Weights of a small multi-label audio tagger.
Model: 1.76M parameters, log mel input, arch mlp_mixer, activation gelu, patch size [8, 16], layers 8, width 160.
Training: soap at rate 0.0038, batches of 128.
Data: trained on tunes sung on syllables by a formant synthesiser, 74.1 epochs.
Rows from block 4 of a small multi-label audio tagger, named by matrix and row number. Rows with one number belong to one neuron. Each number is 128 + 24 x the weight over its row's rms, rounded and kept within 0 to 255. All counts start at 0. Numbers have three digits each. After the name is the row's rms in percent of the matrix's.
After each neuron's rows are labels from the 100 clips, of 14976, where the neuron reaches its highest value: "strongest on" is what is common among them. Only what is clearly more common there than usual is listed. The data: tunes sung on syllables by a formant synthesiser.
# fc1: MLP up (model.blocks.4.mlp.fc1.weight, 640x160), inputs 0-159
# fc2: MLP down (model.blocks.4.mlp.fc2.weight, 160x640, transposed), outputs 0-159

fc1.86 101:109140118147125110106122151162133162100146123136121123160100152131137072100092186141143126108140096160121081092099121091114116112161117102151108087109110110120150104142165145125112151124140139115148106077124126170142128129110106111155139107075171131136168147103120130131141152107114147089150119115133097129159179147170102124104132160141076107120154125127106107115109119114095148139111149130125138116148109113108135143146139157194105094142074172112142135143089097148122131167118131
fc2.86 100:160135154160103161090137088148126111117101124074183120155146182099127126132120134122103106144105143138166130140092131105144112125085154131138079132135126141144124131143103141125092123143125104126096135113127112119144165148145099127098106145183176070086114132086127116128101141085142139104190116137113132162144165126125131153156124168167149103091114143137145141141115088100111157116112138089153140108134106101172136101119136104154134104165140158132129126115132107121090158106127116
strongest on: reverberation; deep voice; first note: G

fc1.118 093:134159124131089105127121131119110141087180121163160164120136165135169128097129120117073143156117119154132101155165124149100102128090145136182072140124129151110130102153129105127171133077158123120095146106106152131108126056132119130148098082130127148128125099114110125089137148112140149127129158069110084163144104113098134132135129134143109087090129117146157119148130089150130078110128157152113094148115103158135108125121145143132120177121145161125148126152136173139140130137127133
fc2.118 084:096154131153128123108091097095148131086159142121115089111101122097136134089115140123130125146129147126176069122094136144146141167110146097097181146151107092136130108139131137121078117150128143155080147122117108169101112107156133128097144111081111143129123126148123112081128113084130135114085145080175139119102141109101152118153071109120095129121110133157183120141153131135158106145114116121145139128107175085087133138174106121126093125139112111091115133144164129142139139112119109
strongest on: deep voice; the note F; first note: A#

fc1.318 100:124111113125128133123126112114156132176143135134104120190158130123116119097135131136165127126113113080151111139102107132141146126139148137130135104121115193107123141134102125152132118152122117099152116148164160199135115112114152123169130100139156115097097147112106146135157146154120127156113110171090157119118134176172179133119159127170099128112128144119080133111190090152094163125121126097128160153111136169155144126153143120085138100140140116135105105133112147184174095156128129
fc2.318 101:115157118137122107115131126136127100089123141108159101148133146075154143121159114149165125139099143117095111150133140141134116138143139109146114143120115157093129108151087152164122089139133118129094123108154097138120174125141142116147158080124115112097107136107096141120106193160132133121130136121146125164135161147180137138149131130150109132117124075148135171091165135095147157126105170095099148141113152154132184126156138102104130054077102100101085127107100148114110121139110089
strongest on: the note E; vowel: /i/; pink noise; white noise

fc1.141 098:093173133134150115130145140133101116111118093171157141126139124114184135103141105143095095144094107153123111130165140148162094131150137122127130103161168122094110095130104155125140153074126111135086123125105149113131150130169129130138093149123135155154125146130104123094131154113149099083097161077086086167124141114139133117131167124098187144131104119133166131099135161101106150149110144114149114140151129121115142139102122155091124067104134148116127106183140178150120152130158136
fc2.141 100:108188123101130147107106128140147110110116108143120132131113136121153120112140145108110117135147118126112125133106082105130135139127121134127117122154076119115108155123160105138125113117147142142128129124141163143114184128127115128122207127134125132124122147124138102091115153128147136098098148093074099141108125138143184119123156127117181099126103122115177113105172104143139100198091125146162128126135139141116128143111131158128114048135141133048123096142154127162114170149129178
strongest on: the note E; deep voice; the note A; first note: A

fc1.543 093:132122136153128162127107153099113152119138136116160094142138111098115095103101157174148113096175140140142126140136149147144147153110166144132148176125133144109070152141120126170074121106100161114102133165133098119092138142163155126121142135158140137150147113149121124129103152120122128118138142140134159144134166145087156101146096124112134131077163195147133087142116113140142119145143081064154125185145117136121090119149117165123103111103094168142122168131129126120106089139113145
fc2.543 088:125133115081127099178108131133092134117120118138101168130158143188156127125133119119149132155166097174143097118108113149143132093141152139114165116146156119129110108090165109109127113124143108109088169161094099101167086105133137136140151139113104106121129110136137102145123134089133154086152171156159082138144157142185085136117168125123142097132134100100119093123120174147127123121132124137103159124132164118090117135103137122175142128130174133091108150104150130146156118127142076
strongest on: the note E; low voice; first note: E

fc1.573 105:122090115116110114129155119156111100103145166116106077128142115098110119135120134134137130114133100066106132132123115135141133117122080121121106113118155098125151115155119112154121116093147157119092125112111129134101121117055130177149187154120122116137117131156126115179131146193146137100117142197152182112134174119091141102116121115136128132105111106147161083123174169105115128121115142115141111154101136171125136145129125091124123047125106130142145095114129124129129121155138138
fc2.573 103:148121151115137129124111127102137151104149136147137137107118120131146106149115112143123135098123085122159121127117111087117131136136119144125128115085121138129106138128161108141099121084161135129123144117118167125090122138118138130105186138117135117107135115145132115102146131142158140144058119112098152146109112118077145110132142110202139118087111176151170113138160132141119123124100095117146119125151100150113134153174129142106129043131125055035153127142092167124121112116139135
strongest on: the note E; first note: E

fc1.634 094:120088107106121101150164123118119124132147168110151147111139111146113130128123178161130077129129139142064138116147122150168121163116132129133122187114144154132136139117149140122157116130133116128159131133156121112124157145130130125137168112137145123098159147132142086114125086103145098120106173143122142113125126126157128125138108138085101116100149047079147156111090148105084169149133113117132137157129149085168149121103110150113131126152123175189082129110134113108126170092094151
fc2.634 098:113127123129120168138119099109120118149140139167112123063131150136161110124115161151160102137138088111117124164133151157103158108075107115082108169155142138140080121115133147151099164125122142114118105106071159117112153148141131172141077103097124128101133132163101123143160123130131119114096124132158111097074144160136135120105115128150108129156142126134134142148089138122135152172090157134132078124122109123148133127121065157151119144115165125148127150165148104126108108151134059
strongest on: the note F#; the note B; first note: B; first note: F#

fc1.467 098:140132107145134114115108088139124151091138131169125126118133137175100149106143133130103124117164122143146161169095119096102080152079107125177122097136160121132108141149131123117145150152137128168150167148127172145121172086088151135113148136125142133144102119110125118124107139110172106119127125119154102144173108119123128144109174117132118108149118141158113124127183140163124129149141140165094097118121031139127133160116109189118095134125125138143135144146122196137130135142108160
fc2.467 099:116106141132103108129132114096130129095144140031160090147121104116175124169151136113105127115134144023134143123161141074129153156120188102123147109121127134139152148161119135083127119106100142117091127124136113121138123117166131146138151111140109102123141141126151103120126131096109124144112123141171096083131122120125134142117127117132163120059095102158126130117140129148133084136143098134151160153164109129124116132114155114140138148115140113122099168139135164107117143121173137
strongest on: deep voice; the note A#; the note G#; first note: G#

fc1.234 114:112176105126110136137087145140097167158134145115126143142137146136148136141154115120136169114130099126136133151132135129108124113103155136109149150147138119111150109088108130140134118119129105162109141131128121101099111029113143075149103109077144151154112120173126109100138137151062118144135103117139150154149127104118090129135040131172170144097086129110151163125120132129134177097128097104127129124114139109122131188116124120122111132101116090137117162142083139146122127143123142
fc2.234 133:158065076124165099134134138108132132125078131120108114137125125143116132147145113151130149136122154099170168132121129153149130134152147083110109147130124152136062130135113143131136118131150173159124111147135142147152096161124107127109117167124094122101131118143104120150154118103127113140130114110125125139089175119117172086143167103116139112129114132133095095119182107122092097130116198076064110160137131152126107128132165130128133093140114145160118121150147123084164116078142105
strongest on: the note C#; first note: C#; deep voice

fc1.542 095:100118137166126133135131164150136147140105158127192111134123104146103107106089134173134155100156127158142140130143094097113094114138132153147143104167131118108134187120128124115110165120141132076168143128109142120122126173126159122096160097102107224127120150120176102121118129112147131113155093121071111138133121147117173117147128112098128138114113104166136146141094107119167108135162136130103103143130127170138125120135117124130131113139129164144120173118117138140187110120172143
fc2.542 096:110157118171143119182156186138152139156149121147161157085164138114122158180150135140116156114150132139128128160108202095122138136177102108139136111107099126135138072139140149122155132127112109124086097150132106150150146131117069108119141151141096135112125113177153128183125156118131116137124134155179091142141114112107124101153168188130142140128093125141110140137125118094141135152107151139138135136149130128122146113181153116137134130108103137141102096120124149151108160136103092
strongest on: child-like voice; thin (high-pass)

fc1.192 106:158112120150159123131112119144150140144105119135089118127138107156150091099139165134125134092152088140130140163121143109098167140135119151137124133078135134141113163101127137135158115141138136119119114114136190135132148143105110146138100139106119109115141112097088108169126113174126119122099087114131094118146129094119137148129145199118085156160174150089138111142102097087173094131136136171104108146121122139148102190098079107151136083087158106141141138094128087137119129152114146
fc2.192 110:123102133142130158111134122147121114120123080128092154115145128156102123121123136129165112114103109127123165099166110095080128115140111109141065098086123148117110188153142165115107168124122106111121147136111140097111151119134125179113119137095133109084151080142115110155121126104114123133155105125114129148143095154099079179180127119132154136115164101148155144129136112119091144111119138117090160076115124097155153136120081107145098139060133118145117113139117144125175129126134170
strongest on: the note F#; deep voice; first note: F#; first note: B

fc1.310 102:137115103119100134148134151122113118122124100130099135145154114109128100127105110162127102160092125175096168123125132111149125156131169105128100133091128120145097111109141111163132083108144153132084134083104153062155081137107116124134109153114112136145112175140130093159178158172150146125109103137165129153087149075120146157100114133088122126116138079091137147109132118082137113114123122148129117171125159113108171123122109173155108113161106119086119152114139123137113103127091152
fc2.310 093:130121136132131152127102108150151108073102102140146119140098115141150112138120114102078104111126134083138115104144123088123126152101148105142112091104120103127078126153148124130160111140119167137103140148105105129130106141110174115120120150146133134132177146086120110121138096087132106138128143081134102147159138095130087154141135137152161113068133155119136113190110092101111110115124092106093125083167161136170140120113135142135116139088136181104182140138106145119112161094128172
strongest on: the note E; first note: E

fc1.404 098:136128100160120133119098100111101101110107145146142157122146165121117114127065165158115140131176112122125102136130101143111167106153163149113137151151132136065110124091132118142110154145133082136110157156152103125115188163086118123119110140103152144125124125139113147152158173156129158155139103152157125127163086123132144119105125101115108071132092107149156095131117163079158099136129109156081096105117129135113115144084092157128180125143130132110120128134142127121147087101144147
fc2.404 093:127123121121130098176112166137121140094103117126124141104065174113101092097060118151158153150173112139130168158113126109125110107115089109133131116139094104130121075112124107135162138148136124131128118138108144113143112134150068099126121162108116177104154104143131098118133177132124130141115113123122132170116105137126151121124135140116100106115157125174131110134101147133100088132107158184174097144095141124055144140141103118129173125112143126143124131101153125138139117079140105
strongest on: child-like voice; mains hum

fc1.182 102:089154128100101141119121118172121160097148121126099138183136113143184121127115118108141103133136137107116111114124107111147111107108144120132162151124147099122164130153110138147119127112118097106108145124106150067105124092119106092145104094108167099170133144145135129140136138124095123112171114148146162151133146114091099136121107132130146163090132130148143126161060123161121140127139096160156158141086119141117101200106114146097110189125144126175131147146089181160124131124122121
fc2.182 105:097155139127089074109153129149139118148131108069166170128126094118128087142153135154094139112147148087107166117114086143174148150112149164102143099139132094126125148118118151140124151102125084133126130134154128095125160081121150069089155145109127115135133155165138127121163158137067153180141159136136138142136129119071108134114069115153153118111105179122126101123157110135131156114143176170105112141129104132112127143110137096121121150127119124118153142135104112109142124132120134
strongest on: the note C#; first note: C#; low voice

fc1.527 101:111112171129138122156110131089115114160134100121143133131134150150111130155138110116157154130187156137126092104151164114116142124164130131129166085120108122159160161143114167143134092123119140119156125115197134136161133094125136122169160099148124134133087130112117091131099111175091114102103143113127159099135124120143170127144154153135130131120141162133068163116139070122122150174165103112140145103121112160135110148092133090146129102162152107145115162149099112134196122141134122
fc2.527 105:127139129113118136119153141184155133125076128122145129129120142115131127110149151125101108123118101114096086145119083120128134089139118095117134117140148128079090105103093125139142103173125120099181082135117136148152113168113141124146111102151141131075130134128174121134122111140109102108160206142116092145123138155129108159114124123144120126112155130098151161138150113129105127168145133106153140085093128140141190108145106124107140100137149157041137136092115154109130122087108121
strongest on: the note E; reverberation; child-like voice; first note: E

fc1.145 113:127120143109179134134129112096145125145075094123137136159147129136094143144110126148152127119156173125113094109110130110117162137130124124126183145117082142143134149140094128129122113136109125109147138178197137174155100103108148082106125064133123133099087123079101110165121109133149123135134115147153128134131128139164152143135130128139123130098152125117084164121142067113102137175183129118133146124138136177133124160109122152104131145140145125146126169159115115166194125115121101
fc2.145 092:140144147111142101127137122108149110108094134143123118074154114139095145115116144148144157124154126136131120125140163143136132121145131130143130138141113140124123120159133159143124105165139138129102108117190115135156120148166134112146137084097135135102164119120121144118124106137116127105177138097160111097116156170159109144131176117143160124112127097125179155142148153121150115152138140145134106103106165171128189094145139095122132147141127130000171135127158132089156113124121118
strongest on: the note E; child-like voice; first note: E

fc1.465 094:120154109143131098148121149132142130086119142084133145128140130157129121118156129140090133122124113176149125156123141096110107164144194157150148123146105126153135178078116142079128137123145141144120140146159163134125154193142142160103136136113148143137128116143148151154149147139132100096093175156112128151112131080120129147120214121143134135110065158100059144133166159134132159156128139096120133146137155123136151083142165141144144126120150117157120135122127126117151115128152103
fc2.465 092:151098137119127152116108127116128125150114116122118082100148101190151098106132129093143119118095151055137162146137120183133144112131094125119124106121183119092113140142123150170152149116113137120092130119106104137074111109124086068156110113119123127119165164100082116075123133199163106149116116121123116133117121158113124102137101154147125110199178138133146106114141122150139099109125145143147116113107104121138131141145105118122141170116111143151124147157115143152143115145144145
strongest on: child-like voice; the note G#; first note: G#

fc1.94 104:154101131128107080143135167135134101138175145136114162156154066156141139097145136110121144131154107151167161132103135159108157124148184136143197121086162140092133162131093126135106167091127108103111126118129123128155135129128116093126144105121147155113148084138128133185141114130116092123118133088176093136148124102151139123170121120147137131122157117121084157128107136146107128160178123142105114114101116126164106103124103122140110094099105132153116110130143164180143110091142138
fc2.94 095:110125150145125125171094112145134132110152124147131158105109135125158180124137149129134125146118142134118177149107098140146131075105074151128089109104148124128088113105139159136119144132115118130134114100131104080186134124127137098092174170100100111096115129096074103128161133127081118100167105162102136148109141129111125089133152149161099135121121132127141100100130127135094133146138176115107130143175063097148148133133124112065130121125145161143116104118134123097146135176147127
strongest on: the note F#; deep voice; first note: F#